A small CTC audio transcriber, trained from scratch.
Model: 3.16M parameters, norm batchnorm, activation silu, depths [1, 2, 1], widths [192, 192, 192], rnn lstm.
Training: cautious_adamw at rate 0.0015, 1100 steps.
Rows from block 5, named by matrix and row number. Each number is 128 + 32 x the weight over the matrix's rms, rounded and kept within 0 to 255. All counts start at 0.
# weight_hh_l0: LSTM recurrent weights (gates i, f, g, o stacked) (model.rnn.1.rnn.weight_hh_l0, 1024x256), inputs 128-255
weight_hh_l0.408 [133 132 140 164 124 125 110 165 146  98 165 117 169 110  96 112 146 113 125 152 129 101 128 158  74 172 154  81 101 120 104 128 134 122 104  77  75 141 144 145 126  89 155 177 136 150 132 138 120 164 154  98 100 165 124 135  89 102 152 121 138 110  84  97  93 162  95 133  70  96 110 169  95 193 146 177  97 153 105  94 164 157 122 144 117 165 124  90 136 124 124 113 165 146  92 106 131 157 144 144 137 131 106  99 151 113 122 149 140  83  99 103  70 141 175 120 139 153 165 135 130 149 154 122 157 103 161 183]
weight_hh_l0.409 [111  63 142  87 158 149 164 135 118 159 118 122  81 171 120 142 111 123 183 150 131 156 152  64 169 179 153 147  72  97 103 143  82 102 156 115 118 122 119 182 168 123 161 119  74 184 139  77 167 155 105 172  94 151 125 116 120  83 120 114 144 135 194 125 119  86 141 174 109  92 158 104 123 145 155 139 174 116 146 181 173 130 120 137 144 182  92 164 145 108 170  95 184 182 151 151 160 129 149 176 133 174  80 100 111 105  87 159 167 126  79 146 110 105 135 147 151 132  88  81 116 161 147 103 103 117 129 130]
weight_hh_l0.410 [117 144 168 112 132 103 156  79 153  74 143 101  99 172 134 131 193  83 153 170 148  76 102  81 162 109  90 172  94 127  97 130 162  79 118 133 169 116 139 142 153 164 103 164 121 157 126  86 120 165 136  99 139  84 169  98 157 111 119 116  64 149 167 124 107  92 184  87 106 105 132  85  73  92 150 126 133 109 141 133 152  73 111 100 148 165  72 153 158 168 108 129 117  81  81 140 134  89 155 117 159 127 167  64 163 149  74 136 158 118 102  84  76 115  58 128 131 110 142 175 102 138 121 142  99 154  96 123]
weight_hh_l0.411 [143 124 152 145 176  77  68 102  94 177 129 147 121 199 136 152  55 189 140  69 156 119 138 117 146 139 164 116 152 103 161 139 122  76  76 140  97 185 155 114 160 108 144 138 106  99 111 110 126 137 124 127 151 148 125 139 138 176 134 153 184 123 139 150  67 132 164  99  69 159  77 149 132 180 144 146 121 153  99  94 184 111  81 133 108  93 153 168 187  91 118 114 142  88 129 126  98 181 174 132 157 145 130 155  89 157  44 135  89 109 145  90 100 160  52 159 105 180  63 112 109 189 136  78 119 161 171  85]
weight_hh_l0.412 [112 141 129 147 164 116 156 133 128 143 166 180 165 185 127 112 168  88  95 118 153 135 149  82  95 186 170 121  97 137 105  80 166 128 108 103 124 133 106 168  98  84 110  90 138 129 187  94 125 135 181 107 144 121 181  72 127 121 160 126 144  97  94 167  73 156 105  86 171 147 133 116 191 173 143 157 114 169 161  75 135  80  77 138 161 149  74 109 123 116 180 161 140  79 106 163 130  96 134  91 110 116  98 143 165 137 138 150 166 174 139 155 149 106 114  87 162  95 126  86 129 103 158  87 100  78 113 153]
weight_hh_l0.413 [104 152 120 157 129 118 157 116 171 136 157 118 113 143 108 145 122 139 164 104 113  71 130 147 167 133  79 170  99 107 106 130 153 139 119  69 120 110 156 115 119 151 105 109 121 151  76 113 102 112 179 171 134  55 113 131 146 185 103 126 176  93 115 150  92  88 226 164 162 146 100 142  78  80 108 122 134 103 139 169  84  89 128 119 107 106 125 121 122 125 147 103 121 140  91  61 110 175 167  45 118 119  90  99 121 164 122 137 112  77 126 149 157 147 183  67 135 225 124 143 144  95 158 115 123 118 130 138]
weight_hh_l0.414 [ 78  67 123 133  99 164 127 105  83 175  98 102 107 141 151 182 132 129 165 130 139  83 176  87 105 112  99  59 125  90 153 151 140  98 174  82 160  97 126 186 158  92 109 163 131 180 130 148 109 143 160 138 139 143 100 116 120  99  91 143 150 166 143 178 114 166 146 139 125 175 163  63  65 138 139 168 153 116 127 118 120 102 112 121  95 147 150 172 149 146 151 176 101 161 121 150 157 122  99 168 139 158  88 145  86  95 149 111  81  99 148 118 102  97 121 127 141 150 131 109 142 121  99  99 104  92 149 132]
weight_hh_l0.415 [133  92 154 126 173 150 162 123 144 112 121 106 157  86 131 136 151 129 124 104 131 130 148  82 123 175  78  86 153 134 145  95 112 124 144 164  94 121 142 144 122  89 120 109  98 185 133 101  90 133  84 161 139 147 149 129 136 144  82  83 159  93 141 121 126 130 128  60 125 107  85  65 138 150 160 129 102 160 109  87 150 133 157 126 160 132 141 140 149 152 175  78 125 153 143 155 127 160 147  88 148 123 129 166  95 116 138 143  96 151 134  78 131 126  75 139 125 166  73 106 155 117 117  89  90 149 164 124]
weight_hh_l0.416 [112 110 138  81 169 129 129 158 155 158 166 160 165 159 115 123 179 133 157 138 135 156 115 104 149 176 106 170 180 132  97  91 115 175 138 129 112 167 173 166  97  66 180  82 123 145 132 152 115  98 164 102 132 166 120 149 145 152 143 139  99  81 185 123  96 136 162 112 137  92 109 161 193  93 128  84 113  91  88 114 145  90 152 132 119  90 106  98 120 114 163 147 147  97 147 179 105 182 156  68 111 110 149 106 135  86 142  99 142  90 141 149 115  96 145  84  77 101 146 179 154  96 149 132 163  75 145 111]
weight_hh_l0.417 [ 91 100 170 109  82 115 147 102 119 113 121  99  90 125 153 159 137  86  90 110 130  59 104 118 122 163 129 148 156 142  99 139 137 108 140  56 154 176 145 154 117 103 141 114 163 117 173 155  82 124 147  88  86 163 127  90 123 149 111  76  97 102 101 190 134 126 166 155 153 190  56  83 101 127 168  60 156 115  98  98 137  72 101 160  81 138 132 131 157 148 166 151 115 113 136 129 127 108 112 113 116 102 179  97 210  84 182 137 158 160 102 127 165 121 142 171 100 135 154 178 129 155 128 178 174 120 104  97]
weight_hh_l0.418 [ 86  90 170 128 177 131 118 160  67 136 176 134 148 101 113 135 115 188 115 147  92 127 127 168  95 160 136 118 147 161  82 114 139 116 105 173  77 138 146 171 101 132 111 181 103 175 165 120 168 134 137 144 103 123 118 163 116 105 133  76 106 119  95 111  97 123 114  95  61 111 132  77 116 121 127  91 165  96 119 172 151 140 106 151 151 154 128 120 120 173 116 136  99 110 153 189 142 114 108 128 150 128  93 101 151 124 111  87  82 165  88 102 177 146 100 161 130  82 122 108 158 111 148 185 157 153  92 116]
weight_hh_l0.419 [145 113 154 153 123 109 169 159 102 100 182 114  79 130 100  96  88 168 119 152 151 129  69 132 126 104  96 164  98  92 151 107 134  98 128 101  76 118 140 134 144 129 107 161 113 123 153 137 168 119 180  94 148 155 125 159  95  96 127 150 142 139  91 183 104 103 169 136  74 119 129  91  91 172 141  78 163 146 128 136 155 148 124 109 168 142 152 120 149 103 135 198 140 191 137  95 138  92 196 111 126 142 123  53  70 158 122 110 134 111 120 147  87 154  58 107 136 145  86  92 202  73 109  88 124 105  81 165]
weight_hh_l0.420 [156 118 173 117 140  82 117 133  87 107 181 162  63 163 126 112  78 180 133 134 103 101  95  66 179 156 153 136 179 152 181 120  95 153 123  77  78 121 136 130 155  73 144 108 119 209 182  73  89 139 139 153 125 106 135 175 164 119  83 127 137  92 170 100 145 187 148 153  71 120 107 109 103 182  68 123  90 170 114 144 133 160 143 135 168 149 160 141 133 181 168 108 114 116 141  97 107 136 156  75 122 132 104 131 169 159  79 148  93 136 162 149  97 136 124  74 161 171 135 106 190 184 109 164 143 158 176 144]
weight_hh_l0.421 [ 99 100 181 106 115 102 149  97  86 145  91 166 150  94 177 161 117 144 164 113 133  83 104 129 145 119 109 172 109 107 184 145 171 148  86  93 157  94 159 107 114  97 102  94 159 128 138 141 164 156 175 163  92  85 111 114 138  90 155 156 145  80 150 131 160 100 149  90  80 122  93 113 134  97 101 143 139 146 165 120 181 169 125 106 133 112 101 100 113 167 143 122 133 127  89 166 148 139 135  95 128 110 111 113 145 118  85 134 147 114 128 168 135 176 152 164 125 130 159 145 159 131 124 169  89  86 158 101]
weight_hh_l0.422 [147  70 124 134  66 183 197  89 212 119 136 122 225 120 132 149 107 171  68  90 182 164 139 181 109  60 157 128 170  96 122 172 115 124 166  20  96 127  90  53 129 121 118 175 167 154  54 201 146 146 106  81 174 111 112 166 159 104 158 193 109 165 111 131 169  58 119  99 204  47 150  95 124  82  81  86 155  99 140  81  64 183 175  96 138 121 154  85 121 138  61  89 118 117 127  86 139 135  98 149 133 169 141 130 120 209 102  76 148  80 182 134 140  44 186 104 131 146 164 159  99 151 177 181 114 131 121 182]
weight_hh_l0.423 [131 114 120 159 139 158 124 116  93  79 123 143  88 116 124  87 179 152 182 117 147 120 122 111 126 127 130 176 119  91 118 125 116 132  81 104 118  76 158 105  79  80 160 138 102 130 105 139 123 169  73 171 145 162  99  86 107 127  70 117  91 153 142 184  75 162 163 111 176 171 121  28 190 158  92 110 198 141 138 112 173 142 133 113 141 108 107  99 128 160 153  68  96 123 126 166 121  90 160 188 139 156 119 149 127 152 106 143 128 155  96 160  99 105  57 119 156 121 110 158 146 141 127 156 125 115 140 177]
weight_hh_l0.424 [ 75 103 162 133 128 132 132 196 122 153  97  84 108 141  97 122  75 169 190 107 117 149 162  95 144 143  75 134 119 118 100 127 161  91 111 119 115  93 123  90 109 162 159 112 130 175 128  80 103 169 150 103 150 192 123 155 177 133 111 169 156 133 166 146 145 169 118 181 153 133  70  68  88 160 159 106  78 137 152 134  90 134 160  92  72 101 147 136 151 136 137  70 168 113 169 161 151 173 109 145  83 124 112 160 136 150 105  86 119 133 162 169 110  82 116 128  96 111  86 110 171 138 143 166 177 121 120 137]
weight_hh_l0.425 [ 94 178 159 146 114 146 110  42 156  77 158 109 140 108 104 153 125  56 173 160 115 115 101  67 163 106  73 152 141  68 146 113  85  69 124  97  83  92 109 163  93 150 127 187 114 134  88  83 191 103 135  92  99 142 137 175 123 157 137 101 104 111 111 107 126 163 116 196 113 151 163 152 142 135 184 132 105 156 153 204 138 140 173  99 103 136 120  97 103 144 183 160 132 157 100 135  84 138  89 157 111 191 147 100  81 118  81 163 169  80 104 192 115 128  92  40 179 156 120 166 172 109 113 103 109 155 170 128]
weight_hh_l0.426 [ 99 176 142 103 105 136  83  60 129 124 120 154 157  98 125 122 131  97  87 138  56 132 135 111 119 111  90 158 183 155  95 166 160 141 172 133 152 170 133 111 159 158 124  99  83 104 173 183 101 147 103 100  99 150  93 154 180 129 130 154  60 113 123 134 112 111 139  78 149 101 141 183 148 148 149  68 157 123 120 128 137 121 130 121 151 119  83  76  48 154 138 208 159  94 146 147  77  92 129 125 134 103 134 183 171  75 174 130 108 141  82 137  55 120 122 122 116 167 155 159  87 133 134  97 107 147 172 144]
weight_hh_l0.427 [176  95 127 129  98 120 127 160 157 163 105  72 129 121 138 123  61 217 133 155  80 116 103 130 101 103 151 124 112 126 107 123 103 108 163 155 128  67 164 140  91 106 163 151 127 130 115 174 161  65 119  99  85  78 117  93 173  77 149 152 110 147 123 162 179 106  91  98 106 133 115 133 183 129 118 170 134 191 115 136 120 177 108  77 129 155 201  81 121 140  86 139  85 121 112 136 140 128 127  99  80 174 182  89 102 158 130 135 150 109 158  85 119 119 186 140 157 102 167 133 101 123 160 156 152 147 146 152]
weight_hh_l0.428 [172 168  99 157  92 113 143  80 165 122 139 124 127 138 102 131 157  60 140 177  72 115 143  93  90 139 143 128  64 123  73 153  88 157 160 128 107 155 139 131 126 118 111 117 137  79  92 154 190 133 109 106 109  69 131  82 128 166 113 143  95 137 102 154 140  81 103 154 121 128 163 118 141 111 175 161 145 139 127  98  81 148 181  92 115 116 108 124 106 152 163  80  63 112 133  81 159  92 154 144  89 161  85 137 151 172 110 106 122 131 123  98 107  94 173 154 188 111 195 147 137  64 100 170 165 107  80 126]
weight_hh_l0.429 [ 72 159 172 133 136 154  79 143 114 149 207 198  86 112  66 135  92 125 160  75 153 117 142  34 150  86  92 108 169 116 111 102 163 123  89 110 104 169 164  92 105 140 115 134 143 142 137  28 106 174  80 102  83 198 144 158 139 148 153 125 145  95 127 138  90 169 128 113 108 175 100  54 107 149 134 120 178 164  64 133 101  90 148 176 140 155  72 163 150 122 188 110 152 156 179 152 118  47 120 190 111 161 112  98 132 107 118 169 132 124 151 110 101 172  50 170 124  79  59  84 114  76 154 104 148 109 107 110]
weight_hh_l0.430 [110 108 109 163 163 170 168 105 110 161  79  93  90 174 138 133 168  86 109 171 133 145 121 162 117 135 124 125 109  88 110 155 169  97 166 103 133 119 108 154  97 165 100 155 137 159  68 137 116 125 118 120 125 143 126 138 115 140  90 157 149 173 164 173 157 107 179 111 157 107  90  92 120 135  92 145 194 101 155 154  87 123 106  95 161 105  88 112 164 110 146 124 129 132  83 135  98 181 145 116 175 114  80  86 148 177  84 139 166 143 152 107  22 147 156 154 124 147 120 120 134 146  98  75 112 152 104 156]
weight_hh_l0.431 [ 85 111 144 105 129  88 142 141 166  67 126 119 147 182  52 135 134  48 114  27 135 153 131 129 111 108 115  45 136 147 128  95  91 127  75 168 123 109 164 162 119 135 118 207 113 195 103 135 203 121  61 127 166 119 154 145 159 100 158 157 113 154  59 167 138 117 188 165 165 152 151  74 158 131 124 207 173 194 147 181 170 185 155 116 110 169  83 121 186  74 117 140 112 136 108 135  66 121 155  86 112 200 101 128 114 110 135 136 127 120 108 168  67 123  89 169 124 147  98  54 165  79 154 119 165 111 107 108]
weight_hh_l0.432 [108 116 103 116 178 127 110 101 118 157 121 102  76 123  82 110 169 148 110  94 125 143  96 207 137 203 104 105 116 139 209 108 149 101 127 139 148  99 112 196 128 121 182 103  65 172 163  84 124  84 126 131  76  95 119 112 102 182 102  88 127 123 171 209  97 150 139 139  50  89 126 124 121 157 179 149 150 143 110 145 141 142 155 170 122 102 119 205 131 113 113 157 205 163 141  88  70 183 101 120 171  94 136 138 159  78 134 151 109 120 129 119 137 127 173  86 150 102 139 141 160 154 105 110 168 117  93  93]
weight_hh_l0.433 [ 72 164 164 160 178  96 104 129 118  82 136  86 114 129 135 180 148  65 152 119 101 164 107 115 138 144  97 146 128  84 146 118 133 134 142 153  64 111 140 175 111 124 114 103  82 100  98  76 120 110 160 184 172 128 139  69 121 158 153 118 122  89 128 140 156 105 175 125 104 127  93 101  90 118 154 116 162 145 163 126  88  73 130 136  92 118  94 105 185 107 147 172 125 186 121 162 116  91 108 114 146 102 129 109 173 108 140 117 143 117  77 155  94 168  72 124 161 156 113 118  85  98  93 116 128 140 146 122]
weight_hh_l0.434 [ 70 108 155 102  95  93 133  95 136 172 117 128  81 175 136 145 166  76 122 149  71 156 143 132 163  95 130 176  94 120 117 150  87  90 153 174  77 176 154 104 120 150  88 161 120 152 135 153 101 186 103 130 146 136 126 137 135 146 161 152 145 121  85 102 125 125 139  90 156 125 130 166 134 109 149  82 161 103  85  79  94  97 140 115  94 148 118 135 121 171 117 123 155  87 152  96 135 161 101 144 110 170  98  70 143 104 112 119 108 160 150 102 155 158  90 108  96 152  91 102 121  72 149 162 153 161 108  97]
weight_hh_l0.435 [ 82 109 166 132 102  89 149  74 121  74 101 136  84 149 120 145 112 167 174 100  88  85  99  59 114 128  92 157 131 126 156 158 115 141 150 135 134 165 144 103 141 144 124  93 133 167 139  92 109 102 119 164  83 100 123 150 153 189 114 131  73 158 104 115 103 144 142  90 101 104 110 135 151 104 116 173 112 139 126 173 117 151  94 160  74 125 153 170 188  95  97 159  96 151 107 162 139 113 132 165 150 135 133 128 166  89  76 171 118 147  93 137  76 103 139 149 127 124  72 110 109 174 125 125  98 165 134 102]
weight_hh_l0.436 [107 108 165 135 165 106  91  83 125 137 170 140 101  80 142 105 165 125 127 181 175 129 177 169 159 100 155 155 133 150 160  93  73  97 118 170 122 134 136 137 175  99 155 150 147 126 110  70 164 105 132 150 148  86 104 176 149 111 123 108  88 149 134 154  98 137 135  82  99 148 140 137 152 110 159  83  94  84 148  95 101  97 132 172 169 128 110 177 116 155 148 117 167  85 120 144 172  99 111  93 121 123 116 127  92 156 123 145 146 110  87 118 117 173 121  61  61  93  92 154 138 160 112 145 139  96 115 102]
weight_hh_l0.437 [114 102 143  83 172  96 122 113 161 136 173 109 163 123 148 171 188 215 166 120 127 142 166 174 172 155 105 121 129 209 119  57 130  70 124 199 122 149 147  95 138 102 127 170  64 117 145 125 170 178 164 157  92 150  98  87 132 128 149 102 115  73 122 135  59 142  96 114 144 177 111  65 108 109 139  83  97 169 135  49 106 136  83 119  65 151 177 149 155 114 169 167 133 127  85 131 123 120 181 110 127  94 103  79  71 132  84 151 166 122  93  95 188 115 110 153 124 156 120 175 113  66  93 187  65  67  79  85]
weight_hh_l0.438 [159 119 146 133 173 110 145  83 153  88 123 146 108  68 115  91 176 175 176 151 138 154 156 159 120 172 126 119 131 169 115 131 117 138 131 172 136 172 154 119 161 131 104 120  91 134 140 136 106 153 133 160 111 171 178 183 137 177 106  81 134 117 158 137  91  88 114 141 122 126 141 161  78 182 151  85  85 177 140  96 166  93  80 125 166  99 141 157  98 118  96 106 153 119  96 111  85 121 178  85  93 144 163 100 144 106  96 123 148 118 111 161 161 128 151 130  78 131 152 168 131  90  92 208 102 146 138  79]
weight_hh_l0.439 [158 142 172 126  92 112 157 149 153 122 148 127  85  75 124  85  68 155 148 158 103 164 136  92 164 129 155 141  75 166 163  88 179 103  84  71 150 100 112 131 139  87 171  92  72  86 138 115  77 103 167 124 148  82 142 117 145 122 152 156 104 103 150 128  88 183 158 117  74 135 103 113 168 146 137 120 149 142  83 150 108 110 137 123 158 191 126 182 162 140 131 117 172 197 157 141  89 109 133 154 180  56 122  97 116 160 102 156 179 146 125 188 152 162 116  99 120 109 137 117 131 143  97 173  83  85 102 123]
weight_hh_l0.440 [117 115 114 111 160  89  87 145 126 128 121 168  96 109 150 111  99 132 106 152 116 152  74  93 127 170 150 147 141 133 127 110 191 150 148 110 138  89 133 159 155 127 119  78 136 160 115 169 137 124 116 172 129 153 186 128 156 130 106  58 178  83  74 149 136 178 157 148 168 135 106 126  91 111 106 105  99 124 114  97 143  98 133 151 129  87 133 173 136 174 170 115 176 109 118  89 142 149 137  64 172  88 140  46 120 166 146 198 152 153 114 154 110 135 109 115 139 178 107 133 109 162  60 113 115  96 116 139]
weight_hh_l0.441 [127 130 191  90  81  73  89 145 144 101 168 140 154 147 143 169 136 147 138 148 130 129 155 112 124 155  96 131 150 107 165  64  85 103 154 128 110 138 112 178 136 148  88 102  69 142 153  95 151 171 147 120 115 122 110 111  89 167 118  79  67 167 115 104 131 110 103  99 117  96  80 194 151 107 102 111 116  89  86 126 101 137  74 168 121 133 149 125  86 148 141 160 118 106  86 103 103  83 126 133  88 101 126 110 164 104 100 185 159 115  86 176 121 149 115  98 115 167 103 144 142 106 109 133 137  71 109  87]
weight_hh_l0.442 [ 92 148 149 131 179 126  81 111 125  78  99 143  99 106 140 144 128  85 143  87 162 139  88 143 114 106 103 112  81 114 132 160 153 145 135 126 171 100 101 147 143 109 113 103 157 176 183 108  71 148 152 166 166  92  98 106 130 143 130 146 100 136 158 114 144 139 120 100 136 149 135 157 150 118 122  95 133 161 152 138 139 123 142 174  89 132 100 155 176 147 112 100 117 107 109 177 134  87 152 105 152 164 102 157 145 150 114 147 173 131 126 128  91 134 104  79 127 118 103 126 141 103 116 167 119 122 147  73]
weight_hh_l0.443 [175 143  91 134 148 154 144 101 147 101  78  44 135  97 138  92 125 167  91 128 102 115 149 129 119 158 152 128  93 107  69 128  68 154 148 122 106  96 154 114 129 129 112  92 125 141 126 140  97 151  93 129 113 164 115  77 125 138  96 138 128 147 112 116  94 101 136 169 179  96 129 104  70 130 135 134 120 173 162  80 136 154 110  87 123 107 157 110 182 132 116 166  90  79 117 105 128 129  64 133  99 122 150 144  88 180 152 161 162 116  95 134 152 155  85  86 103 146 132 108  81 122 131 122 170 164 167 190]
weight_hh_l0.444 [109 139 102  91 163 113 104 121 127 102 169 109 152 138  99 179 168 105 143 101 125  96 143  69 153 152 120 114 144 178  84 126 166 170 126  91 121 133 152 157 196 129 141 172 147 115 128 111 146 168 156 163 143 126 106 115 190  94 151 148  81  87 149 102 128 149  94 114  98 119 155 122 147 198 158 155 122 114 106 164 120  81 148 148 136 158 107 155  71 163 176 189  72 147  86 118  84  69 104 198 148 140 171  47 150 120 137 186  61  92 128 150  78 119  80 144 114  99  99 137 174 135 125  64 169 107  79 138]
weight_hh_l0.445 [135 145 147 151 167  97 117 164 122 142  85  52 158 147 115 138  97 160 149 165 101  57 144 182 128 133 148 157 170 106 137 146 159 104 111 134  98  94  97 125 163 109  94 124 131 123 121 109 157  95 175 151 152 120 164 147 141 113 101 104 140 112 150 181 147 134 119  65 116 109 159 158 111 108 166  87 108 165  92 105 112  94 162 118 140 140 152  97  97 181 140  79 120 158 122 105 151 100 122  97  63 146 165  86 159 160 110 116 135 141  94 108  90 152  98 162  82 147 100 199 156 188 142 143 167 196 112 140]
weight_hh_l0.446 [130 122  97  86 157 118  98 147 134 167  96  87 114 122  84 122 161 109 138 147 116 148  91 125  93 130  82  95 150  80 119 161 169 152  95 100 128 157 107 132 141 122 154 147 104  97 133 143  93 108 173 156 108 125 130  81 131 121 144 157 175 185 105 100 107 111 101 157 123 122 114  93  71 161 148 107 112  71 163 159 129 124 135 144 183 150 109  96 203 117  89 113 142 152 103 141 124 167  96 171 141 144 121  82 133  73 111 115  59 145 132 148 125 129 142  99 119 131  99  98 106 150 127 165 147 176 152 166]
weight_hh_l0.447 [159  23 135 196  70 145 160 125  82 136 121 143 163  87  87 140 111 117  71 121 113  81 201 176  83 122  82 155 101 158  45 137 119  81 149 166 193  66  85 144  68 171 108  86 118 163  77 109 165  47 137  86  88 111 156 124 194  84 189 224 135 170 124 135 134 112  95 152 157 121  88  70 196  80 129 194 105 177 206  73 117 126 118 113  95 144 161 134 109 110 104  73  59 147 122 112 149 132  93  80 127 191 130 172 152 177 151 110 206  52 128 141 187  87 133 192 185 115 150 119  81 151 159 170 140  98  75 135]
weight_hh_l0.448 [158 119 143 109 151 107  89 105 150 137 129 104  83 182 158 128 126 104 115 152 111 141 154 175 163  95 162 110 153 156 150 129 115 147 164  92 130 108  86 127 162 156  88 107  97 120 106 181 195 116 166 150 163  87 128 145  83  76 119 106  97 117 124  95 133 112  89 143 113 103 150  77 110  86 151 123 111  93 149 168 136 177 133 161 157 155 124 138 105 107  87 167  95  91 153 152 140 175 143 112  69 181 107 123 160 123  83  84 122 162 105 156 105 125 112 133 146  76  92 142 163 103 170 116 146 135 153 118]
weight_hh_l0.449 [139  80 144 151  81 179 162 163 122 105  62 138 141 130 134 105 149 196 130 131 172 157 213 177 118  64 126  79 161 131  84 116  92 178 133 168 105  64 101 137  81 131 115 166 143 136 121 183 111 138  66  81 131 146  83  85 142 132 174 137  85 147 146 132 148 108 114 132 175 100 106 126 137 136 155 104 118 172 151 101 126 156 193 122 154 139 129  62 108 132 120 109  75 106  98 122 115 161 101 131  59 158 159 153  87 176 109 163 142 119  70 107 110 118 118 172 137  79 144 154 121 115 131 105 102 158 116 116]
weight_hh_l0.450 [130  99  91 149  75 131 120 131 129 156  99 146 123 140 108 107 119 128 123 128 102 167 118 119 119  76 116 163 127  80  90 172  92 145 116 108 107  79  97 135  55 133  96 192 205  81  88 200 170  45 102  97 132 119 128 137 173 103 149 171 200 206 106 139 206 109 118 132 139  74  57 105 155 146  88 134 106 162 185 161 155 213 189  78 174 170 180  69  82 170 102 165  82 152 108  75 158 114  85  52 107 132 116 158 172 175 110 130 145  55 177 142 102  80 164 132 145 139 200 130 108 139 196 129 192 214 142 208]
weight_hh_l0.451 [125  77 137 160 134 141 175 118 101 168 130  97 142  88  83 143  99 128 100 150 124 102  99 176 104 177 125 165 142 116 157 144 186 184 154 110 110 136 190 173 115 154 148 102 152 118 126 135 163 100 130 100 123 157 125 191 141 143 130 166 125  75 172  93 145 174 138  98 113 106  82 147 154 207 119  99 130 117 132 136  78 128 149 108 175  94 170 105 173 136 178  88 128 154 115  68  72 150 116 132 155 107  87 130  99 119  90  85 192 132 122 119 160 117 154 130 175 134 153 164 191 169 150 170 111 134 119 108]
weight_hh_l0.452 [104 133 142 148  91 175 128  61 151  68  82  92 117 136  92  91 108  93  92 163 158 147 147  59 148 129 137 108 188 102  96  95 139  93 129  80 119 136 101 149 118 150  84 110 128 112 138  99 154 102 126  99 131 133 134 214  72 126 157  92 152 170 135 118 144  96 138  85  91 147 106 104  60 163  96 107 163 193 146 135  66  75 100 123 115 145 173 121  95 100 103 119 115 106 103  86  92 146 151 119  93 145 108 119  95  92  89 111 154  99 132  98  26 125 141 119  81 121 133 157 124 156 127 156 122 181 196 142]
weight_hh_l0.453 [151 101 137  89 162 171 130  65 164 154 157 126  90  56  68 150 231 176 147 152 143 124 147 100  97 141 150 255 161 195 109 110 112 131 111  99 107  88 102 124 117 122  64 156 116  69  75  95 124  99 140 155 115  80 118 121 143 164 113 129 147 142 180  73 139 149 135  61 178 107 165 156 126  71 115 117 108  96 109 126  98  74 128 118 173 120 118 141 124 166 114 136 163 102 134  30  95  60 146 123  90  56 194 128 104 116 152 165 218 114 161  56 163 153 123 126 164 106 124 255 111 177 125 120  87  91 167  93]
weight_hh_l0.454 [175 105 162 152 131  92 144  91 123 121 103 130 153 111  45 124  88  90 139 107 153 133 114 132 108 157  93 207 110  90 140 145 114 123  92 101  81 125 136  80 155  91 164 144 141 158 112 100 165 101 103 150 124  88 158 172  87 142 117  92 135 104 116 108  88 128 110 159 123 174 136 130 175  91 140 143 129 138 133 162 119 112 172 157 127  83 199 143 141  83 116 103 151 124 170  94 107 159 127 144  86 103 144 138 120 194 128 142 128 108  88 135 172 170 143 114 122 103 117 185 122 128 146 133 173 106 167 160]
weight_hh_l0.455 [184 126 146 167  66 151  88 133 102 106 121 111 145 171 148 116 140 112 152  97 175 135 183 157 106 112 164 151 165 171  76 101 144 145  37 152 111 166 103 162  81 144 105 120 110  99 148 127  73  70 138 135 118 149 114 122 106  91 111 157 102 145 112 126 184 131 152 131 129 146  93 150 121 113 133  88  80 180 182 136 139  94 139  81  70 155 138 129 113 109 141 174 128 133 119  89 132 208 101 148 146 189 202 192  99 113 128 105 196 133  99 122  57 136 112 147 151 150 118 126  76 182 123  95 143 175 150 156]
weight_hh_l0.456 [138 149 172 101 140  96 131 127  68 138 124 127 171 162 129 150 121 142  66 109 173 166  91 166 135 142 140 178 102 119  94 168  92 131 120 118 165 164 119 175 146  93 131  96  85 149 110 178 120 161 188 112  73 155 151 104 133 123 103 132 115  92 159 119  68 134 104 140 138  83  96 169 107 115 154  81 113 111 106  66 112 166 112 175  89 120  63 111  97 128 147  55  98 109 124 125 123 115 134 102 176 129 178 116  77 129  92 197 109 108 134 152 157 126 200 117 113 128  88 158  86 195 136 147 129 102 153 116]
weight_hh_l0.457 [111 154 164 117 174 132 144  88 147 165 176 122  97 122 137 126 124  97 134 152  89 112 171 117 166 171 165  97  79 136 171 131 147  98  91 144 117 142 189 158 140 148 121 141 135  88 114  68 101 127 116 115  85 103 173 115 151 165 112  68 126 106 144 110 100 156 152 147  65 161 116 150  96 145  82 160  86 171  87 131 108  72 100 121 106 134  85 132 158  75 119  94 166 141 171 143 164 184 178 101  76 109 161 153 159  92 127  99 144 103  75 154  89 150 128 102  34  93 120 145 174 145  91  88 162 127 162 149]
weight_hh_l0.458 [158 120 151 117 154 179  72 121 101 140 154 191 167 102 149 138 157 133  63 159 119 120 142  83 178 135 101 165 166 106 103 110 150  92 153  97 114 118 153  96 101 119 102 157  88 100 144 145 117 131 110  99  80 130 114  96 139 105  76 148 119 125 171 128 101 181 133 117 118 170  99 157 154 136 115  95  89 144 111 141 154  77 126 166 103 109 153 101 117 168 110 127 175 152  86 171 143 128 143  94 124  86  76  89 113 123 107 169 130  90  66  92 182 100  87 145 144 102 138 167 148 135 160 176  80 114 155  97]
weight_hh_l0.459 [152 180 106 137 179  78  89 128 126  86 162 146 171 125  70 162 158 128 171 124 173 111 149  96 122 169 127 116  86 105 128 133 146 108 123 129  96  98 137 107  95 152 109 126  67 144 112  89 105 125 167 140  91 144 124 134 175 111 135  93 109 142 111 139 131 188 144  73 144 161  80 140 114 170 175  84 175 153 114 149 142 100  72 110  98 171 150  95 104 140 136 156 123 133 174 109 121 144 146 109 116 150 159 152 183 114  72 102 103 130 149 109  99 117 123 127  72 143 130 146 109 129  79 146 119 139 131 129]
weight_hh_l0.460 [171 182 110 128 179 133 161  88 159 121  79 118 164 106  89 119  99 127 124 122 130 141 117  68 165 106  99 124 120 101 139 162 135 172 139  32 130  89  75 124  82 164  78  99 139  99  87  93 155  96 150 154  94 111 166 177 167 120 103 156 113 135 113 154 117  83 157 136 154 160 122 124 106  58 129  83 125 158 175 142  96  81  91 117 137 124 187  56 112 108 144 152 104 168 115 152  74 174 178 115  84  80 133  72 111 121 184  88 182 115  86 185  97  87 140 173 183 125 111 134  95  89 167 137 123  60 120 156]
weight_hh_l0.461 [ 80 157 148  86 162  81 147 150 160 168 109 115  80 156 170 144 164 156 177 135  73 138 113 161 104 138  97 104 101 144 130 104  83 111 108 119 172 151 175 128 165  97 170 136 105 128 118 119  73 177 156 121  85 145 165  81  83 138 132  74  97  98 169 140 155 172 142 135 137 184 168 113 173 142 138 166 146 121 123 147 139 150  77 169 110 106  99 133 158 145 143 141 114 118 105 166 157 121 169 173 172 108 114  87 128  88 156 137 170 168 124 185 102 182 116 135 138  99 117 182 122 157 129 140 148 129 146 108]